{"encoder_arch": "resnet_bottleneck", "model": "contrastive image-text model", "dataset": "drawn branching plants", "train_examples": 72500, "image_size": 32, "crop_scale_min": 0.8, "horizontal_flip": false, "color_jitter": 0.1, "cutout": 0.25, "tokenizer": "word", "vocab_size": 26, "loss": "sigmoid", "embed_dim": 256, "encoder_norm": "batchnorm", "encoder_activation": "hardswish", "encoder_channel_attention": "se", "encoder_drop_path": 0.05, "encoder_depths": [4, 4, 4, 4], "encoder_kernel_size": 3, "encoder_stem": "single", "encoder_avg_pool_shortcut": true, "encoder_widths": [192, 384, 768, 1536], "text_encoder_causal": true, "text_encoder_width": 320, "text_encoder_layers": 8, "text_encoder_norm": "rmsnorm", "text_encoder_norm_position": "pre", "text_encoder_activation": "relu", "text_encoder_mlp_ratio": 4, "text_encoder_head_dim": 48, "text_encoder_fused_qkv": false, "text_encoder_bias": "all", "text_encoder_qk_norm": false, "text_encoder_parallel_block": false, "text_encoder_inner_norm": false, "text_encoder_positions": "rope", "init": "kaiming_normal", "residual_init": "none", "optimizer": "soap", "beta2": 0.99, "lr": 0.0018, "beta1": 0.95, "shampoo_beta": 0.99, "eps": 1e-08, "precondition_frequency": 25, "max_precond_dim": 512, "one_sided": false, "adamw_lr_other_params": 0.001, "steps": 6000, "batch_size": 128, "epochs": 10.6, "lr_schedule": "wsd_sqrt", "decay_fraction": 0.3, "final_lr_fraction": 0.01, "warmup_steps": 120, "weight_decay": 0.0, "adamw_weight_decay_other_params": 0.01}
Rows from block 4 of the text encoder, named by matrix and row number. Rows with one number belong to one neuron. Each number is 50 + 12 x the weight over its row's rms, rounded and kept within 0 to 99. All counts start at 0. After the name is the row's rms in percent of the matrix's.
# fc1: MLP up (text_encoder.blocks.4.mlp.fc1.weight, 1280x320), inputs 0-159
# fc2: MLP down (text_encoder.blocks.4.mlp.fc2.weight, 320x1280, transposed), outputs 0-159
fc1.916 107:29 50 45 44 54 59 54 69 53 59 71 48 48 40 34 57 56 47 61 45 39 47 85 57 60 53 71 69 57 70 55 50 59 47 58 64 65 54 60 68 45 54 40 31 30 69 43 46 62 44 55 60 69 57 55 34 29 63 55 39 59 77 39 69 46 34 37 43 58 34 53 42 37 52 59 52 63 49 27 49 35 55 46 36 54 51 33 48 56 64 56 54 48 60 58 66 51 55 54 49 46 53 42 54 34 33 53 45 46 28 63 67 34 42 50 51 73 37 57 35 72 47 51 61 64 27 49 74 53 44 37 64 58 48 61 39 53 33 56 54 51 40 61 35 47 61 73 53 40 58 58 56 73 49 42 54 45 43 38 60
fc1.917 092:67 47 58 43 38 47 34 62 50 45 41 46 31 45 34 48 50 58 64 50 68 48 83 49 42 52 58 59 58 44 55 45 37 50 47 48 59 54 45 52 48 41 46 63 63 40 52 29 47 61 61 48 42 57 45 27 48 45 54 60 39 53 70 62 41 62 50 19 46 46 55 60 67 37 51 70 54 52 42 56 40 42 34 21 54 60 42 71 57 37 56 72 57 58 36 44 35 52 43 48 27 62 60 32 34 43 65 68 55 49 46 55 55 49 65 52 32 67 44 33 50 52 42 59 35 61 50 56 45 32 56 33 58 52 55 58 57 42 59 58 54 63 51 36 46 27 53 42 59 64 48 50 56 55 39 45 44 50 45 50
fc1.918 103:64 44 67 52 53 35 54 42 53 24 36 50 44 63 63 40 57 45 37 27 50 40 71 56 48 57 28 46 36 30 55 67 47 51 52 78 71 39 56 54 49 51 56 37 62 36 67 49 49 49 49 44 61 54 24 47 45 54 43 26 54 66 64 57 30 54 49 54 56 30 43 41 36 29 43 55 34 40 51 29 25 43 52 54 34 56 33 39 46 41 45 42 31 53 21 60 50 51 33 60 34 59 62 86 54 25 64 45 66 40 41 46 50 70 36 66 65 66 53 38 42 68 38 52 67 46 43 62 47 69 36 55 53 60 48 31 39 67 35 48 51 48 46 22 44 47 40 44 52 23 72 61 44 58 46 28 47 39 37 59
fc1.919 096:56 74 56 48 58 42 37 44 51 55 42 46 56 32 56 62 52 45 57 49 48 61 47 37 70 57 60 48 38 31 51 42 41 49 53 46 61 56 64 29 53 65 46 59 36 57 80 38 61 54 48 25 39 54 35 28 49 32 68 52 55 60 56 46 58 54 37 48 56 44 56 68 49 44 72 54 66 53 53 50 45 71 50 46 46 44 54 78 59 59 59 61 58 60 35 41 36 66 55 47 57 48 38 58 48 48 69 35 50 62 62 45 54 27 29 75 28 56 44 74 54 32 79 48 45 48 48 47 73 52 52 43 39 62 55 52 43 35 64 45 34 58 37 47 26 50 43 46 55 59 57 32 60 51 50 38 59 28 50 62
fc1.920 084:50 47 57 37 57 57 41 68 44 53 45 24 28 51 45 49 64 42 44 56 70 55 45 39 25 60 49 73 62 54 34 50 49 52 42 59 65 58 66 53 60 31 61 53 42 60 65 42 53 48 40 48 44 58 60 56 59 60 67 60 29 52 37 67 43 54 50 54 38 48 34 61 50 32 43 31 47 28 67 28 60 46 67 65 58 49 32 54 43 67 52 43 60 31 47 56 40 55 46 70 52 49 74 47 52 45 45 38 45 69 45 56 56 81 48 68 60 50 61 43 56 64 42 45 69 63 52 45 61 34 54 32 64 78 59 51 50 50 37 53 61 58 46 36 55 48 50 57 31 46 49 51 50 38 57 38 66 53 53 66
fc1.921 094:60 61 57 29 52 65 77 37 36 69 47 43 60 41 21 60 60 63 34 23 87 54 52 59 31 42 68 43 32 56 52 48 65 32 46 56 48 77 40 42 49 28 55 51 52 44 47 47 37 39 19 81 65 37 47 52 57 41 50 51 54 38 73 71 37 53 67 45 40 64 77 59 46 41 34 47 71 61 50 32 39 42 40 36 58 45 42 50 43 45 44 43 65 37 47 61 54 37 64 33 50 46 56 29 52 25 45 56 48 56 66 66 61 68 43 60 34 54 64 38 41 48 47 50 54 32 52 47 38 29 51 51 32 44 70 70 42 46 55 67 54 53 36 54 43 63 63 56 50 71 33 52 44 59 63 55 59 46 41 56
fc1.922 097:88 51 54 26 56 66 61 71 55 71 49 32 70 41 56 46 59 65 49 43 71 48 42 54 75 45 59 47 48 56 66 51 41 63 61 45 22 57 71 52 55 42 22 35 65 55 55 64 73 59 47 31 52 53 53 40 49 42 80 31 58 59 40 39 51 60 34 49 68 53 54 43 51 55 64 34 57 60 57 42 42 43 56 66 33 76 52 52 47 53 42 63 39 47 53 49 34 54 39 36 45 69 37 49 30 61 52 65 53 45 54 40 64 40 41 51 48 36 50 53 59 43 75 51 50 56 58 37 55 48 63 42 38 45 60 50 57 47 47 57 52 64 53 39 60 53 55 59 54 40 45 63 50 39 61 55 69 56 41 45
fc1.923 095:55 55 54 52 57 49 56 46 24 29 57 47 61 67 53 53 39 61 43 64 51 74 52 40 42 41 42 57 68 48 57 49 75 47 54 57 72 50 69 28 53 46 43 38 65 64 62 39 46 70 59 62 62 24 40 79 42 49 54 49 62 52 54 37 53 43 40 57 63 48 47 41 44 50 43 53 31 39 50 64 61 24 52 78 41 38 47 66 32 57 49 30 67 34 49 47 73 56 51 49 31 63 39 48 60 51 36 42 58 45 65 57 51 69 60 57 56 46 24 46 73 53 52 41 57 65 55 36 53 54 82 69 23 44 54 41 41 58 41 71 50 46 34 41 70 41 60 49 53 38 46 80 65 51 42 37 56 66 46 46
fc1.924 104:43 79 36 41 47 49 50 68 49 67 47 56 40 48 43 43 49 46 57 36 68 50 42 72 54 75 23 53 36 42 55 37 60 44 58 55 46 31 63 38 38 55 50 48 45 50 76 57 51 59 30 41 40 62 52 38 57 33 60 45 52 48 59 31 61 34 44 55 58 59 45 62 32 52 74 34 50 47 61 53 58 55 42 38 34 55 74 57 66 42 80 52 66 48 40 63 45 72 48 63 56 55 40 53 31 58 60 52 38 67 59 62 59 48 49 55 57 48 38 53 51 49 46 59 33 48 66 45 46 45 56 40 36 55 64 76 61 55 31 58 44 46 30 48 45 43 41 49 56 40 42 51 54 59 41 75 66 53 94 72
fc1.925 150:41 27 64 61 47 26 63 28 46 38 51 59 43 41 34 55 38 65 34 60 43 43 36 47 40 59 58 54 38 70 42 51 61 34 44 51 48 76 54 62 73 42 55 39 14 39 54 51 37 33 34 39 48 26 37 53 60 46 53 47 44 56 73 53 48 42 66 50 55 51 60 54 59 42 54 31 31 34 40 44 50 28 32 33 67 37 58 29 53 51 51 49 50 54 46 47 42 58 42 79 57 51 68 60 50 42 52 51 29 42 60 63 55 53 35 39 47 58 46 58 50 62 39 72 52 48 68 58 33 48 51 50 62 49 60 34 49 37 45 38 76 35 52 40 42 55 59 48 48 35 33 58 43 43 55 46 40 55 75 54
fc1.926 088:58 53 32 50 44 55 49 59 52 53 48 56 66 33 65 21 69 43 31 20 55 44 47 44 60 45 34 41 59 64 59 40 58 42 54 41 48 45 55 55 67 62 27 54 69 53 65 45 45 65 54 37 58 56 52 49 26 59 88 52 38 55 29 29 27 35 47 70 66 60 39 77 37 48 31 31 48 53 31 56 61 40 68 43 47 38 55 36 64 59 67 51 34 40 35 57 53 43 26 60 75 33 32 58 42 42 30 47 46 65 49 29 79 70 37 51 42 61 57 61 44 64 55 38 32 49 54 35 52 34 42 48 40 43 50 64 22 37 63 52 61 43 47 62 71 51 55 38 41 43 44 56 59 52 52 45 56 48 61 39
fc1.927 099:62 76 70 38 60 61 52 71 47 51 72 37 40 43 37 44 67 66 55 68 42 57 34 50 32 60 51 65 62 44 65 41 47 42 49 39 62 45 41 50 50 39 50 37 50 37 74 70 40 58 60 72 50 42 63 42 42 83 45 51 47 40 46 59 46 50 42 63 54 58 47 45 53 67 46 53 61 48 38 46 49 46 45 47 30 37 58 45 37 51 35 49 55 30 69 39 61 68 53 69 34 57 43 49 66 55 63 42 48 65 67 61 46 65 53 51 37 39 63 54 69 50 37 50 45 45 52 35 33 60 31 57 74 61 50 55 35 48 62 55 57 59 62 35 60 25 42 65 59 44 69 36 71 54 62 67 60 28 46 59
fc1.928 097:64 82 47 56 48 52 58 62 48 55 34 30 35 57 42 66 53 46 55 53 62 40 57 53 55 59 38 82 50 43 32 58 39 35 62 47 47 57 35 68 53 38 50 41 79 50 47 60 49 62 47 58 46 43 46 67 43 64 59 58 42 44 46 53 42 60 61 59 56 28 40 68 35 53 56 52 40 59 58 58 41 43 64 59 43 42 56 50 74 73 36 52 53 59 34 56 51 52 50 51 48 29 39 59 67 41 52 52 54 47 41 56 65 37 59 41 40 56 68 59 47 45 40 44 52 49 40 61 39 58 56 58 66 63 33 53 42 47 55 47 65 46 56 55 79 43 28 41 56 34 30 39 57 67 57 55 34 56 45 68
fc1.929 084:51 43 55 56 10 38 55 53 53 37 34 50 47 45 51 51 66 59 56 39 38 56 48 48 75 58 52 54 60 28 30 46 42 41 47 77 65 51 38 40 27 36 49 51 39 60 42 46 49 70 60 50 57 28 44 65 51 61 43 67 40 53 77 34 64 66 50 49 60 36 54 52 46 58 55 48 39 49 55 56 38 38 51 46 23 50 34 54 65 59 51 59 58 61 34 49 70 62 56 49 54 49 43 46 41 46 42 47 38 41 64 56 68 52 46 55 30 34 58 46 39 47 76 53 49 45 24 60 40 38 43 40 67 36 41 61 40 32 67 67 54 42 32 45 46 43 41 32 51 67 57 52 56 55 58 46 57 67 75 49
fc1.930 135:45 61 51 36 41 47 47 65 43 46 60 67 44 35 45 51 39 47 47 65 52 41 44 41 41 46 53 44 31 54 44 46 57 58 27 51 59 43 49 71 44 45 59 54 52 66 58 52 51 64 47 65 57 45 61 58 56 45 44 37 30 46 53 60 77 50 63 55 53 58 24 25 72 50 55 47 53 40 31 52 36 38 58 61 39 61 68 48 41 46 62 44 48 32 47 63 35 52 63 60 79 53 55 62 66 45 59 40 50 45 64 59 58 72 45 71 23 76 60 49 57 71 39 60 46 31 49 63 44 42 48 35 56 76 50 40 51 40 46 68 52 71 42 39 46 54 43 63 60 51 69 37 46 60 57 51 62 56 35 45
fc1.931 111:39 51 44 59 41 35 61 62 54 59 46 53 47 67 54 40 62 38 40 69 59 44 29 34 61 35 56 52 72 53 58 67 58 54 46 47 59 31 78 38 39 61 48 51 17 58 49 54 54 39 52 63 32 43 72 48 53 38 63 54 56 59 56 53 29 49 36 59 46 53 43 33 55 43 56 41 58 57 29 45 51 61 38 65 39 43 62 63 48 72 29 32 50 66 67 52 41 64 48 46 57 30 58 52 39 54 46 73 38 49 48 36 57 63 42 61 72 76 74 71 51 28 53 37 56 52 67 44 38 68 68 72 46 53 46 48 53 34 62 56 37 48 30 59 48 42 47 54 42 63 40 23 72 58 60 61 32 33 63 40
fc1.932 099:56 27 74 43 60 59 52 48 45 36 52 45 58 45 45 59 48 44 45 43 35 37 70 45 59 52 47 46 47 68 48 66 54 46 66 65 45 66 48 65 59 52 50 28 43 48 54 39 43 62 35 75 56 54 54 59 47 53 47 42 64 76 48 56 44 68 41 56 67 47 43 68 49 45 56 59 48 51 41 25 28 58 47 48 58 30 44 62 48 47 30 45 33 44 42 35 47 69 63 69 36 59 36 66 41 42 73 47 49 42 74 53 73 52 60 42 58 62 40 75 47 64 61 59 60 33 32 45 63 47 54 61 66 73 61 42 33 60 51 51 70 63 44 50 54 31 54 51 57 62 70 44 64 76 43 54 55 47 45 39
fc1.933 104:69 54 29 42 52 38 43 65 51 63 43 53 36 47 38 54 54 40 40 49 48 56 61 69 64 51 57 28 67 34 47 48 43 38 32 46 45 78 66 58 53 26 49 40 39 67 78 60 54 35 43 43 56 29 59 42 37 44 37 50 56 50 36 45 61 66 35 42 55 64 42 65 61 55 92 61 47 50 57 53 63 68 42 56 49 62 64 58 75 55 70 52 46 53 51 51 38 67 44 61 35 48 49 77 48 58 52 56 50 56 51 37 51 55 57 62 45 62 59 50 52 67 46 41 62 72 54 54 68 47 53 34 39 62 48 56 52 53 55 37 40 52 58 52 41 62 50 41 36 55 54 73 73 47 38 44 43 57 68 53
fc1.934 108:45 61 55 68 33 54 75 74 44 45 51 62 47 50 39 43 43 44 55 38 47 65 24 56 55 61 70 62 58 62 39 70 37 38 54 46 56 41 58 56 54 39 62 52 40 60 53 33 42 33 43 49 56 61 55 54 55 48 52 52 43 61 55 47 50 62 36 41 55 51 60 29 42 42 32 63 34 46 59 47 41 23 60 43 49 41 26 30 28 56 58 58 27 54 22 57 33 37 58 53 58 65 44 46 52 61 49 44 52 43 40 52 70 88 45 46 68 34 44 32 48 60 47 34 56 61 46 44 36 34 37 62 23 34 38 60 60 58 49 41 56 36 32 49 61 59 55 35 49 32 47 46 51 47 39 61 42 49 55 43
fc1.935 105:69 58 43 44 43 39 46 49 44 49 59 60 47 75 56 60 58 39 46 28 63 48 47 50 59 53 27 64 54 28 56 51 49 62 56 56 36 32 39 36 24 32 57 64 41 71 64 28 22 46 47 65 52 81 36 60 68 40 74 36 57 46 65 43 38 50 50 59 34 46 53 58 33 47 68 55 62 64 45 14 29 45 54 64 42 52 37 46 56 66 44 40 42 41 47 32 30 44 44 63 69 65 57 39 22 49 25 51 49 23 62 46 68 49 50 39 60 33 49 59 45 51 30 33 50 60 24 60 55 64 47 73 64 55 47 73 39 33 64 64 53 41 43 47 50 56 28 61 48 45 43 54 57 58 34 47 57 54 69 67
fc1.936 121:64 45 50 57 33 57 30 49 37 51 36 63 59 48 42 53 27 65 40 47 65 46 40 32 42 48 81 25 50 47 57 54 59 77 38 33 60 71 38 60 55 44 63 61 55 53 55 72 99 64 69 62 58 35 43 43 50 58 72 27 53 61 48 58 62 48 67 36 77 52 38 39 38 52 58 24 30 61 47 35 48 58 60 54 48 49 53 52 61 52 65 57 35 56 32 47 45 47 49 69 54 44 70 81 62 66 72 51 58 52 34 56 55 37 46 40 51 42 46 41 58 56 43 40 51 32 49 45 50 39 49 46 51 46 68 63 40 58 55 44 45 50 57 71 60 46 52 67 68 66 61 66 36 36 37 69 58 52 34 55
fc2.916 103:51 44 40 49 31 38 58 46 54 46 33 49 56 30 61 42 52 73 53 61 49 72 40 55 36 55 42 65 47 65 83 61 41 52 46 58 46 49 47 56 49 83 50 46 53 57 38 71 65 47 29 50 34 21 41 37 49 61 46 55 53 51 40 44 59 49 68 63 50 44 56 66 17 37 42 51 53 37 46 51 58 65 28 47 42 46 59 47 63 38 63 45 42 22 40 43 44 62 34 56 46 59 60 44 45 51 46 52 50 51 44 46 62 34 47 29 62 62 57 42 50 35 43 75 53 45 45 45 61 62 47 43 49 46 58 51 54 61 58 61 78 52 25 53 59 57 54 59 54 26 33 62 21 42 16 58 26 61 40 44
fc2.917 099:52 39 49 52 40 74 65 35 61 55 50 57 53 69 34 48 34 44 46 55 38 42 42 54 51 45 31 35 55 68 55 48 74 38 51 42 29 41 28 47 37 58 38 36 80 31 41 47 65 18 37 58 55 33 50 46 57 46 52 49 39 55 49 39 30 57 71 63 62 64 56 62 37 66 42 64 60 57 44 58 59 36 83 67 56 48 59 41 36 64 20 63 69 45 58 55 46 44 55 51 51 36 44 29 54 71 35 32 46 68 50 70 45 43 41 53 68 48 56 41 43 42 48 59 57 28 43 27 55 54 55 42 40 56 54 41 63 45 41 35 31 64 45 43 56 51 63 53 54 43 50 25 36 53 58 30 29 49 68 27
fc2.918 104:35 66 65 70 26 39 41 47 77 60 70 56 59 44 63 62 29 40 37 71 34 62 43 65 52 33 42 44 81 48 83 63 52 31 65 52 45 38 57 63 69 44 42 52 74 48 49 58 53 57 30 59 46 42 48 47 46 65 38 58 40 55 48 46 45 66 52 37 51 50 61 53 43 57 38 45 43 43 36 56 54 49 40 28 49 62 48 42 72 47 52 55 56 42 49 35 57 39 69 60 64 75 71 58 51 55 40 46 54 57 30 79 41 43 54 50 67 49 60 48 34 54 58 63 39 54 47 36 51 63 72 51 44 50 34 48 50 61 78 53 57 47 41 64 48 43 60 50 46 34 31 48 36 42 31 46 77 84 52 51
fc2.919 096:54 54 84 47 55 21 62 62 34 47 56 50 29 55 45 49 47 61 82 52 51 55 46 59 32 60 47 55 60 60 56 35 63 45 59 30 51 37 42 54 78 53 64 58 56 39 46 33 68 33 29 69 58 63 51 77 42 46 29 75 65 44 46 43 53 49 40 41 70 60 36 44 46 48 47 59 44 54 52 42 51 47 44 45 41 56 57 42 61 57 53 37 53 41 76 63 55 41 56 55 60 47 61 62 56 44 33 62 35 51 58 62 46 47 69 27 51 49 62 56 38 39 40 46 39 49 47 30 32 51 59 37 32 56 47 57 67 32 13 57 63 39 58 47 49 58 52 54 48 35 51 43 34 51 18 48 61 54 63 50
fc2.920 072:41 57 46 48 21 44 56 57 39 37 49 59 37 51 53 41 50 37 40 53 24 47 35 47 30 57 51 35 42 44 29 32 58 58 29 40 54 50 56 51 81 83 42 63 65 56 51 55 51 39 66 46 60 60 57 37 65 39 27 47 42 62 52 34 67 40 39 54 38 43 40 62 60 27 54 54 43 66 59 39 41 65 51 50 53 32 54 67 52 63 65 49 45 55 70 45 40 43 46 55 40 39 41 58 50 66 61 46 59 28 45 64 42 54 52 50 37 51 59 52 61 47 46 50 60 56 38 82 62 67 80 52 34 62 48 27 44 10 61 42 33 61 69 48 53 66 52 46 41 46 39 57 62 61 57 66 56 47 64 50
fc2.921 092:41 26 48 81 45 41 49 35 83 22 38 28 56 39 55 60 42 25 65 60 44 62 57 73 70 52 32 59 55 51 70 48 48 61 46 61 53 47 49 74 60 37 50 49 42 66 53 37 63 37 53 46 23 49 48 77 61 59 54 41 53 46 47 33 50 56 50 58 43 47 48 66 53 37 51 71 40 29 38 61 47 37 31 54 50 51 55 40 56 55 61 43 59 44 61 45 43 35 39 62 59 64 66 56 53 44 37 48 55 56 47 48 74 31 57 37 46 49 33 46 73 70 50 69 49 48 56 53 31 50 50 41 57 57 18 30 45 55 58 75 55 55 46 50 39 63 57 52 47 25 44 53 38 39 47 48 52 52 18 63
fc2.922 099:51 41 50 49 41 45 44 36 55 56 41 29 48 24 55 56 53 43 47 56 19 47 54 44 30 72 51 48 47 56 34 57 52 35 32 58 49 31 50 58 68 62 64 42 45 64 29 61 60 54 30 49 37 42 53 53 38 59 36 55 58 67 46 42 61 43 70 55 53 43 46 36 34 55 65 44 52 40 43 45 53 67 69 28 50 37 60 60 54 48 48 44 56 47 36 60 76 53 44 51 62 68 63 50 76 39 55 56 26 58 53 42 54 13 58 33 51 41 43 17 62 56 24 42 55 50 60 49 43 67 66 54 50 64 28 35 35 59 34 55 47 47 32 54 58 48 46 48 76 41 45 43 47 37 36 52 56 45 56 48
fc2.923 103:33 46 48 58 44 58 63 65 66 67 43 58 58 48 50 64 36 27 44 59 29 46 68 54 24 53 50 39 38 52 58 56 37 50 49 40 48 67 43 41 50 43 71 64 50 52 40 62 79 40 12 57 48 67 49 55 41 53 49 73 56 60 40 60 52 56 67 47 70 44 65 55 65 33 37 53 53 60 59 59 66 66 63 50 63 59 44 42 57 22 71 60 47 55 66 44 42 40 53 49 79 49 51 63 62 33 38 46 46 65 44 35 28 48 67 47 48 53 50 46 44 49 42 44 33 62 56 46 49 59 50 41 40 56 36 60 50 70 61 46 52 44 46 53 46 52 50 28 57 71 27 33 22 41 29 52 60 68 44 49
fc2.924 112:31 59 67 58 60 36 53 41 50 40 60 48 45 41 43 58 43 62 85 72 36 39 39 55 24 47 52 59 69 71 58 40 64 31 37 42 49 38 52 71 77 54 64 61 39 56 46 40 63 42 60 60 40 63 47 64 45 58 45 61 61 43 38 45 47 63 27 49 48 68 55 50 53 53 31 71 47 39 60 50 48 72 71 42 39 62 53 40 57 55 52 37 73 47 54 41 50 40 45 52 56 58 56 66 53 46 44 60 39 59 58 41 39 38 52 35 46 43 55 50 65 33 57 41 60 44 19 33 50 44 45 25 48 39 44 54 60 41 34 67 53 44 47 42 59 55 67 47 56 23 59 30 20 48 25 55 39 66 52 66
fc2.925 176:32 49 63 71 51 33 51 44 29 37 44 43 48 29 57 51 51 61 53 64 44 41 47 64 51 50 51 43 43 54 70 47 49 56 47 48 67 68 42 53 67 49 47 42 45 31 61 50 50 41 42 59 42 16 42 34 50 42 40 70 64 62 66 38 43 48 42 49 41 43 62 65 54 28 61 57 48 45 43 58 43 34 44 46 65 47 59 33 42 44 40 53 50 59 51 40 41 59 34 65 45 61 61 53 29 38 44 68 35 63 52 64 56 66 51 39 49 65 45 67 40 73 39 79 34 54 73 42 52 55 40 57 51 35 40 26 50 37 44 33 68 43 32 60 40 64 54 27 37 33 42 28 41 46 65 42 51 52 54 60
fc2.926 078:70 55 44 71 47 57 49 40 46 35 56 71 48 63 44 52 36 50 60 78 32 61 32 47 32 31 44 58 61 36 54 46 45 45 44 34 55 70 66 49 70 55 54 40 66 68 60 51 52 45 43 45 48 46 54 60 42 61 43 45 65 53 55 52 71 55 56 38 49 57 41 44 67 64 45 52 51 34 59 38 74 55 48 47 55 54 56 69 40 44 71 60 61 54 35 83 44 37 46 67 63 71 32 43 45 44 37 32 50 56 49 63 50 53 46 40 40 56 49 28 40 44 47 35 44 77 30 57 56 53 47 33 44 37 50 55 42 49 40 58 43 48 62 45 38 66 44 40 47 47 84 45 20 80 57 49 38 42 39 47
fc2.927 109:32 47 45 52 38 34 44 52 45 71 42 50 53 57 61 48 60 61 74 49 51 60 49 64 21 50 64 70 39 52 63 85 12 43 45 31 54 62 41 69 81 44 48 40 51 46 42 48 60 52 40 46 55 52 40 46 49 56 41 57 41 50 36 55 52 37 78 52 46 62 41 61 54 40 64 51 41 60 43 49 57 70 35 35 62 58 54 49 68 51 61 55 59 38 48 60 40 35 43 62 45 65 43 40 62 48 53 43 38 35 39 70 39 53 49 44 33 49 42 69 72 44 46 53 50 41 73 56 54 68 59 68 40 34 43 58 64 39 37 52 52 54 39 38 40 56 50 71 44 42 53 62 47 49 38 38 27 69 42 73
fc2.928 111:43 40 49 51 16 35 35 42 61 60 76 46 55 74 49 47 64 49 86 50 39 59 45 57 34 38 57 41 43 65 68 59 47 68 55 23 58 47 55 64 48 45 40 42 50 37 65 33 62 47 55 56 49 16 47 44 38 46 32 69 46 62 38 46 51 58 58 47 47 66 55 47 40 48 50 56 63 28 40 33 68 54 60 42 58 67 40 66 45 51 49 40 63 51 51 61 57 53 54 38 52 69 29 25 66 55 40 55 30 49 54 66 65 34 37 37 48 30 49 47 54 44 53 75 48 31 53 64 41 67 67 62 42 40 55 48 48 64 62 39 78 32 47 35 57 58 74 61 62 62 80 65 53 52 40 63 28 41 35 68
fc2.929 063:53 59 45 29 42 38 34 60 54 50 42 37 61 48 42 47 19 65 37 32 58 72 42 47 54 41 41 52 52 60 66 73 67 68 71 50 64 21 33 46 68 43 53 53 32 48 51 54 48 46 24 47 55 71 26 42 40 41 66 47 62 68 55 61 56 41 77 54 48 47 38 45 37 68 32 42 49 28 47 51 53 57 42 36 49 48 58 35 52 55 46 48 55 46 53 44 47 53 47 44 66 43 37 43 38 45 52 60 68 49 53 58 34 39 49 36 62 64 49 69 73 57 51 32 58 54 51 27 52 75 55 48 35 41 57 56 39 58 39 58 47 46 43 60 45 39 55 50 48 47 20 58 39 34 53 56 61 74 71 62
fc2.930 154:49 50 41 24 46 35 39 57 45 43 34 49 58 38 48 62 55 58 48 70 66 69 60 59 41 47 48 47 45 42 50 53 47 56 36 61 57 35 35 58 56 54 41 39 68 82 52 62 68 76 28 56 59 47 48 60 45 46 40 21 34 49 49 64 56 67 58 68 67 64 41 51 55 61 63 60 47 52 25 52 53 26 47 58 61 56 40 48 55 44 71 44 63 57 71 69 41 40 75 49 48 29 55 58 62 47 69 33 55 48 42 48 57 33 52 52 49 67 56 46 42 76 54 41 60 35 56 59 59 50 44 47 44 58 58 43 40 46 67 29 19 91 44 45 31 66 52 68 53 36 72 43 34 42 33 45 65 50 35 48
fc2.931 124:44 61 44 36 42 49 59 33 45 34 52 33 46 39 42 46 56 45 68 59 57 67 49 61 44 43 63 20 37 56 56 43 54 52 41 72 51 62 66 50 43 44 29 55 63 49 42 32 35 41 62 44 59 54 53 67 43 77 44 63 54 47 39 62 51 63 67 70 47 48 52 49 55 52 59 51 45 59 42 37 39 59 63 57 51 31 62 57 60 50 32 77 30 68 54 52 66 69 58 68 39 53 27 46 68 69 50 40 45 52 33 37 60 33 47 44 72 66 47 74 56 55 50 55 42 54 61 39 42 56 45 60 47 72 37 51 59 49 63 59 40 28 58 51 52 62 35 40 34 45 80 52 50 54 53 28 57 66 47 29
fc2.932 094:36 53 48 62 50 25 52 39 69 48 38 50 59 31 67 50 53 39 50 49 52 71 48 63 22 48 22 50 56 60 84 47 46 55 48 50 34 43 53 64 51 67 50 36 59 51 40 70 56 64 40 45 23 20 55 51 49 69 46 44 40 62 31 47 50 37 61 45 55 39 66 55 35 39 55 29 39 43 33 47 38 46 52 43 34 67 41 36 56 42 60 54 56 35 49 41 52 60 56 43 44 60 72 39 59 49 41 53 56 64 40 51 42 37 44 42 72 66 60 36 46 46 68 58 33 56 71 53 46 69 55 45 60 51 46 58 38 54 67 62 56 70 43 64 55 57 61 55 44 25 24 55 36 61 43 68 65 79 36 52
fc2.933 100:44 51 47 76 62 45 58 52 43 46 65 38 33 37 39 45 46 61 78 51 54 63 40 45 29 55 52 57 50 57 46 60 73 36 63 45 53 47 13 58 71 44 58 43 72 55 48 39 68 24 53 63 68 49 43 47 61 53 54 57 45 41 58 55 26 67 53 76 42 56 50 52 35 40 41 45 50 49 54 51 56 32 49 33 43 46 68 37 31 51 63 35 48 35 72 56 43 58 51 48 55 51 52 62 37 52 39 38 54 56 57 63 37 45 50 24 40 49 70 41 47 52 44 39 58 53 25 46 51 57 62 26 48 35 50 33 53 43 37 61 34 52 47 71 54 54 46 35 47 54 55 27 52 42 37 52 53 54 46 65
fc2.934 124:51 36 64 51 52 46 53 37 49 48 80 55 45 52 47 49 30 65 65 45 40 58 69 48 34 45 60 45 42 35 33 48 60 21 43 57 68 67 66 73 62 61 37 53 48 34 50 55 40 37 46 62 40 58 39 55 54 49 44 63 43 76 42 51 41 55 46 26 63 59 63 43 78 55 46 64 64 44 59 47 69 65 45 55 26 50 50 33 60 65 81 49 63 25 50 29 58 46 47 51 48 50 71 35 66 38 72 57 36 43 42 61 37 32 51 51 46 52 72 49 63 38 48 46 54 32 53 39 50 72 59 52 57 56 38 43 46 60 24 34 53 40 52 37 51 49 50 60 46 48 32 43 43 16 52 36 62 39 37 51
fc2.935 106:35 42 51 57 36 54 49 61 62 36 46 55 40 50 57 43 49 49 42 60 56 58 57 57 35 52 54 25 52 41 60 42 53 48 45 72 39 21 49 47 42 63 56 34 62 55 54 41 55 30 46 32 36 44 56 65 36 77 46 23 49 43 25 63 75 49 62 52 34 55 92 39 56 40 42 68 36 31 48 64 35 61 55 54 53 65 44 53 35 41 64 47 41 54 48 47 64 51 48 44 45 52 47 67 71 63 57 78 53 61 31 49 40 37 55 59 69 56 20 39 27 43 46 75 51 58 40 45 35 46 66 53 54 59 43 34 32 68 76 54 53 63 46 57 61 42 52 32 68 32 42 76 39 42 33 42 57 55 51 42
fc2.936 145:54 38 45 61 45 64 26 46 58 45 46 67 56 62 57 39 45 65 36 55 65 73 40 35 59 47 33 48 42 50 58 53 35 55 34 52 62 55 39 42 40 46 37 30 48 35 52 54 81 58 48 55 43 29 31 36 75 42 54 23 32 58 29 63 70 41 57 38 57 38 39 46 41 58 59 16 51 54 54 67 35 34 47 74 50 65 39 53 50 45 48 70 69 49 46 59 52 66 56 48 65 53 57 41 53 64 50 38 55 35 27 63 40 40 59 61 51 52 64 63 44 83 67 54 44 31 80 76 56 54 72 54 47 51 43 65 34 54 60 46 48 76 54 40 47 34 70 55 67 68 42 49 33 53 46 65 47 63 41 63